Weights of a small image classifier: patch size [4, 4], batches of 256.
Rows from block 7 of a small image classifier, named by matrix and row number. Rows with one number belong to one neuron. Each number is 128 + 24 x the weight over its row's rms, rounded and kept within 0 to 255. All counts start at 0. Numbers have three digits each.
After each neuron's rows are labels from the 100 images, of 14848, where the neuron reaches its highest value: "responds to" is what is common among them. Only what is clearly more common there than usual is listed. The data: rendered scenes of coloured solids on a plain floor. In brackets: how many of the 100.
# fc1: MLP up (model.blocks.7.mlp.fc1.weight, 640x160), inputs 0-159
# fc2: MLP down (model.blocks.7.mlp.fc2.weight, 160x640, transposed), outputs 0-159

fc1.331:117099133139115126184133097105089125125128144135132152141152168137127108109148166095117114129153133084096064155168132139113091097186120124103131163133115102143133170133144136139122095141111107134108143152110089177100081140090154114150121101136117143153133155066115150085103116107152098124120114105178169175122150117146159126117086126110135116163146124154133108087072136142147119125123128111137131152119127077131127137107122134151134161122125109118110144145138094114113099090136123
fc2.331:129135092116121146101082116101152162120135112114116123132134149129153067112124131109132130115120164081137134137062133122134135124137134121154110127089107127126104103096121134111137143117138131155158113105094151140141149105133137131174107156092119127109116091118118112175121126146143159126108154144088111193070155147108124190133099146130124096163105147124095140138145152115116127106073139163123136117115071152143141120180149106126113149153133110166121157131170156145166127164108165
responds to: orange object (48); red object (47); its colour: orange (33); its colour: red (28)

fc1.418:122129122092125136091123125075115149138084066082083154093169161122101111088074129088124114120107065168165119141103125113087105147121070153139096122146160098132092112165154127151126105120126126108118123087103148112129141144126121123133101112150139116138122123151139131128107135186140123155163133094117145117124123135134142138135094114145110099118105145144201107134122107120145119145153127105116135118151053117109137118128145130123128138141179121139140159142122121153140100130130112
fc2.418:078144125150129175132124142126189130124144103111132128151127132151121171067100080145129144138146139116122123131161091124165141122122095120127137131142118139112073145129143119134126100130123114115063112142143115159142162091142119147157119113131016158141088130102139178118121133136128145146099110101155138132144112126116118090085103123127132117126147124129147091133128100117119139100131144171173152126124106139140128168109169112144145130096102132120130094149185148134134148141109126
responds to: purple object (100); its colour: purple (97)

fc1.88:119150148131080130171119154102161068173150130129128100111166136119123109145134150099160197139101128114114070142148123174141098119071137120137130138103069067109131154135147146123121149136105131105122150099111098159127153119151129148157181135139130113128125170154164092131127129109063104137123135122129125116081134113149129142111153113112101139151132124111134137131174136111084149121133135114147131123149123072156113103135135128154131132108096112133128142095140119135115075124128102
fc2.88:077101123132170128118118138127090152148130117135139153162082121143095129120116147132080110143170125135151115122111064087123131112108136129127133095137181127144074119134140098135138113165129128115162160153076170148171105107085115144127106112126137099130117132157113157197141108149166141165089114142116067109126143139118091129129174107140108110088127142151154106152135162147114087110134154134110135124105133136124119120146118143125123152132162186157152120122119093116132120121138145
responds to: orange object (85); its colour: orange (65)

fc1.475:116140122110149151162149157144130126082128135157132116166151180130122139137136127130119167108113136128133142128145133132134099102161109144113139120132171151099150150064113092149093136146161141129144117083105108112146126090111148139121047151127104100114125113147133130116167135139136137093116140119151127115183067123133130124122149156138150130120142123175122122161113137181103132159102144116150108102128137147140033111116120141142076123137105118154136181127129163129119109124143164
fc2.475:106120145141081131114094100126096111165122123135163094097121149152099133171107112136155131139153123152138104136164145156110133120057153119123156141130129140154131089127134118125115111153149106109118102134157108169104147140114137136108191134153177149075135134155160162099108140152171107118138093111137131120137131077144149108107168093137104133135123145120136132094172150140131154132121144138113121107149156135134124109141130090125195151122071079112088139120104105146120086112104139
responds to: orange object (47); its colour: orange (32)

fc1.194:134124172128142096184107115110121109141137099122127124142122148135133119140142136122183123119127075156112129112123131113082149113143161075150142149128102144122145113142135138159131132191177165152146167137081154133163113125136114120149157102119087107143137098141096144099149142158119119170148179119149134143091103101150145136121180131147138086137170124141157103144142101101122143097155101146105123092150144148141143131147105121082125149111147106121119134084088103138099119084088141
fc2.194:104124037120111080129152143143140170088142098136123127158101152152156111118131096143110123108128180107153112127133100095153141140148112147142133124162144127125130122134122146115131125111121154115119107102134152136145139144077151147080111112097160105124166138141079134118121110122125089128131126161163102117104167147143123165172104200089126123133127104118121178138117134151126146107097180104085157138154121114127125149159089144134160108111121117129094117128160106122125159118165111
responds to: purple object (54); white object (47); its colour: purple (38); its colour: white (28)

fc1.30:166170091096146097131159196131128147126092158140107126121143099102137120120150144139123087149101129143163058145125114158165152092098141143137105114160152132109135173173122120124116161109108089177140088150126122097153121140152170144158157094140109129124122144111119112179102139112117135094112139138154124085118127140126103152098134130132154119117167099133143135156102110116110174093163159125139119113127128169101097149133141138138128132128128144169125134089090128113121158171114118
fc2.30:139168155158152155082106142136155125117120147108152139176127124119105151101148108091107139091184109146107180115088139116124127156138093129075120137109127109121137143141156154134141137078123149124155151158135115094119153130112135132141112102116121113102091131144114147103140126132125119142135138129124122159121131122108194116150151095141116100145095141100110136136164127161164101092150089139120108173108091100159138125146114127126208132146111107127131120106169130150123061083131114
responds to: black object (94); its colour: black (48)

fc1.433:141118088116128144092148149117102112122088127133094097138133131119081107148155106114183104099116029141111126139138110128092130127152125124109125146165140079131107115153132161168147151160144116131121146119102136149118067115110143133121142107123123114141137134154117154129126177135096125134076096117117109116149128114114122186152104116160163109101095130147181137176117102129124088124160104093123149165123123151115123116154144158138123124142160145121151135120138149105136082150164114
fc2.433:098145116164124115117131126165144171111191118098141156119133134161122140078108152144117129161158152124138108102107129093112117103113097125142122093113129146120110130078122083135116090131140138120105098160165159093133140090117125130153100129050102174140076118152127124095122120113157124144115132110141141150153056107146137145110118150135084114139110103152110090152125127159116139117109180156132126140133119131098109165149101095131107151172088131122124138159112143156119149115109121
responds to: purple object (82); its colour: purple (74)

fc1.626:121103109125104137119093142127145148102183132148153129126124143117109123116127150154111149156112131146089122157122146096077148140141077149120097164130139113120120126125092135097111115143091178129179122088102123147143135141130118144125150157117137146087131155123134087122137145129142175111132128169126128102129130146172125128129130130108126136080098138090151162105173155144159167141132113144114109168138146131145133182107149149126146130132094161123063094081094172170138177160133124
fc2.626:120140119137129104094122159144120098162170151199118095159105128112083089131132111143149128123119130120123138099130126147122109108117135125123175086148096155115112151107135129146103100103145085138157141127162115086128135144158120139110138112091159149141071123124105117163101085150127109125139143147091124120183104114104152127185119134143153126141112127132077147174130144136138124112132112117192117130129122142094147119161149101160098100165182104115143120143147164122118112085142104
responds to: black object (72); its colour: black (58); pink object (47)

fc1.276:166106153104107150110152151147109134129133172126111134105109171158082131108093131146185141141133118157118144121114131081118152128134137128141133106152137139150146157144131147133150138117120129128171130130142145132155120148150117111119144124123136186083153178100090108134103100113147127137150134140149083096103128159179086123136155110180159164137078136194127113140151094184171148120144119124116145110097096102151102124112150144162096152096131098109139111135117155096128120118103140
fc2.276:133149101143098130101125145104137139137117133150171111143157122121141125139137091163102130147140127113100137115179183171078152135143120093126168142128083142162141140121120109119133086077104142140119118164135150122102099120145155105148104133115129106149105097117140095105136098162107124077123157167083162132111126112170125103102112151129120135114152150156134126126129120152143141169158163119155092120136140183150144133142142146109124101119084072157081122083115105128133114183125120
responds to: black object (45)

fc1.216:101084162104111142108124125149162091165149159165129135126147132134152135143114149147113134144107092077129141124127142096147127098130099113148159134103114119097099132124131140062101159125127100123130093148107137126145138126161123123083084146105142156116104106183110139160117124131098137096109146145111165113127088101149154136169163169119114114124159150112118107150105100137141124101196122156097115103138148090131171125111108153129137144127139078179168123131128142083169137138141126
fc2.216:113167104126126116147158129103144136126099180135161092100177119147148130134110123118159102133129175166121162122117129148131148116162150146130103098138142143151148140168096136141108132155084125127142121139129144148101135144130122102097142114098107135168145140129126138132144142174132107136123093125093121096163106155083078088143119088136116131138128100118128109115132110102085093164133110146161099091156174166115085186162133135143118133111110169099148088096115099115110116090106166
responds to: black object (57); its colour: black (30)

fc1.297:159123219131121121134134113132119128135151091120093148116169129132138128127144138147140122125131109088131128045113141143092108120143156086107111132115140135102117130145133097114126065119108136125126132121137120125116146157171128081114155095077154125092105144135128085115120126138095170138144142095117152141094102173117125123150141145134167137123139152147135149124117137165098126111138145132080129143133150176130143101129146150131120155142142124147077115114137103146139083062091086
fc2.297:187139080114140163132137124139143114120102119159100110072128144171109116129108131138140145135109139169130161150097124085133178131133082136148173119105130114077118118144139154112149121112090080118112121098094156113121136147162132102123107142142130084131114147118155121088141153109106109136126217116125132128110178096126150158170115163141120105077101148136140157159134138112116107125129104138092114112161164129133131133135142179106154121119129115125154133096136129124117160110136092
responds to: black object (48); its colour: black (36)

fc1.579:108101153136119172087153062138126111139119109147152093111163097160121173147103140107149156152109135157139157131114100133145136149139123105127112115121096083164148104160137152120109106140094132161100138111076145109125127128110158143147139134129130127056118143153171157125141153116078160113099125138118128120143141103144119074105140152147164092092148157081121106122125080157135158122126127159081102153120144159110142140134153136162125128134127092144098112121156113082127137153142128
fc2.579:136125089124158114134160122127146149154138132093159145150136123170135137134141127152137104123132124102132089137133114098128099135103101130149130091135134145169112134102132130131097112140126134127137097170165105117140110126092148127127090168090108122156091134136131114119110158136098106151125113084132124151151049157157209144130126125137094179103114139148112119173098168113148107142093148098163178146139105096121097103147078114133105092128096135082139127141095116142145138155112131
responds to: red object (73); its colour: red (64); teal object (46)

fc1.303:100145135111136130100106122097122096181164093123099156107078134134131115110097143087124118104122170172165129176142114149131100129147139109145151080133165082137103132099146148165105120160103120114143096113105116138108104130137145128066179131149109142133139144105139112153153119120123154119147096101126141147125146147103102124125147117104161100105099125098122081144143105120117102075167130138154147141137103117097124100146149133126157137156098117133172127133125086097089144184136099
fc2.303:115131113143110125130124130148118161120170153096114142138148150152107132101162132136138132149123072085102119139167134100094128110112081143110113145121106146134109109125170114093110120110151131106106129120168151141134115146137124108165109115091104109113123104187118157102105101124129131134121184123178189111134058079153146175112085116091100157149131096127146131131117137160162152138112147106091126169095129138120118146114119125138094134132116175104115112170112158142165127114130122
responds to: purple object (95); its colour: purple (91)

fc1.223:099144120126133150161135113126125126121192146130114123170121136107116112122075173158162133079125082154110133120143116100128101102126038129129111122160131120145133120116110127061179103128130150144124112128134099085203139115162135116137164116119133169114134097088117095101178135103129134133139129134170115119125053134102126123132095103126133103106101129152144115148102121133129129120131155162125099113135141143137108116121106114141137157131145113128151136118109133130105119079110098
fc2.223:129109121166135142131143147131093115113141157170126135175185110125149106166121101145124120120116109154099135202143153139087124116158120094183137116095110115089143140110122136131117156095157104107149130129137125147085116178133100195129138103109132148145117112144131113127084152126137141105117132159129165143099120118116108105148135060119166178151098114102134146102130120116135116123131115122164148103128108118166120136171096120107127089142151117127072127087132138153127109120087123
responds to: black object (91); its colour: black (86)

fc1.346:103114101110132182141141155113145141142162181129081124114125103101151151111111099154099158144139144102145138150127132157141157086161128101110147147138133138172143146125143099134085128144141146120147110121136113124075111116091142112115127156138077131131128143130111125101122141108159159123091146149147109152154104170140144162108117146138116159148157119113109046140144130132174173114138117149124083124119113132187121140152137081136126127117157112089063132121081153140108145137137124
fc2.346:143146148109176108135118119104150096129098111191121134125136099110126134135124105107171148128081153154124109074110147157129132144122123172133183139100177094159104167166129130094126090141106154121133136104145134130126126130129098114121132117135113103140095138147120113120132113145128151123154144142113108142139144125108088103120157121121155157153102143136080179096130135143128112149128093117141089125127087113162104069149152132106114181140141179156141098159126134079171096128094119
responds to: black object (45); its colour: black (39)

fc1.598:134133104087094123097141110130129146146097142139121125108151117139085133129120110129142114113107121097121109150093111107116098126061161117104119144142128124155114126161091077150135132140134117159139181112101149099137146141116144136152139113135129151129152129118116123054181153088145136150158154121131115101111151143139175139127113146107164120139178089121115114159168123127163119052159091107132140112155125151113083133098145152148134121063090094099126116144108133134126125145134156
fc2.598:130106116152113100095126153131126142110143161138139115145127143142181102132147142157113093165140151164125118096134137101125152137151105130115141134120139110108145130128138150103105118091115174119113132072153150119140166046076153109108111131118127113163106163110135158210094088152120163130111170124124115123106103115114107121145134112143086140117087166121135185122109104137114156183128107084103114112125118152167141101147126127146105154135129151137146104173141106112125141129130122
responds to: orange object (63); its colour: orange (54); its colour: brown (26)

fc1.245:130171101148132150112142123154125132130141122152123130121127169130139131114169113110109103163152143129068015170126134123142127159099143123119125095132137122146123155141160120111135161110100134086135102141092146121157130110155110124125142125145153141091126106128124109138136121151109077150142114123095117138097131146137101135152135114066109157118159123100148116159055098096140141110099136150088078140150120128124140148133138138179136106163111161123140168125094109121142134128153144
fc2.245:113097109118111085154102102136150117090150103126152092123144097130138101093119110123118145096121119101104189101122120100096121094183126123129116120146132112157118132131130146093155125122144096119190148185160100146132133135149132133155100139132133070152105112127121088114142144131113159148111157116101167142115084155152166139132109133113149139144134130111143098134137117117159141120147159142166147135137151113102127126137102098133159141091082133101131136152172161152169057170121135
responds to: red object (86); its colour: red (73)

fc1.273:094126068141112132171105118137115111106122088137110163135045150123082117114176120154122155156110110128144074147134120104136118107150143159104102118134127114110117108134163117127138100130141157161115108173186131146131152129137145137130184137137119142080126114141145146162134122149124136144116130123147103143154151127110100157129102166146151123156129136151149104090117103150141128166142120112139088147090117124145101154152122139102129164142121108163136076083097174153133153096151145
fc2.273:151172165116078108096099120098127104129126121124142136126151138118120149164134118192171119088124123133148103097150152112109144138161147103179130137140136138097144152121144147140068088102127152133147127138104099154118101153149159097172149100155120143103124125139089087116163155117140074119153144163126124106140111116067108119111090136115139148130132135099131141157151155194119121143127143121145076092107113120129163103149112114149137090104117094147116128157115132122108145126160134
responds to: purple object (54); its colour: purple (37)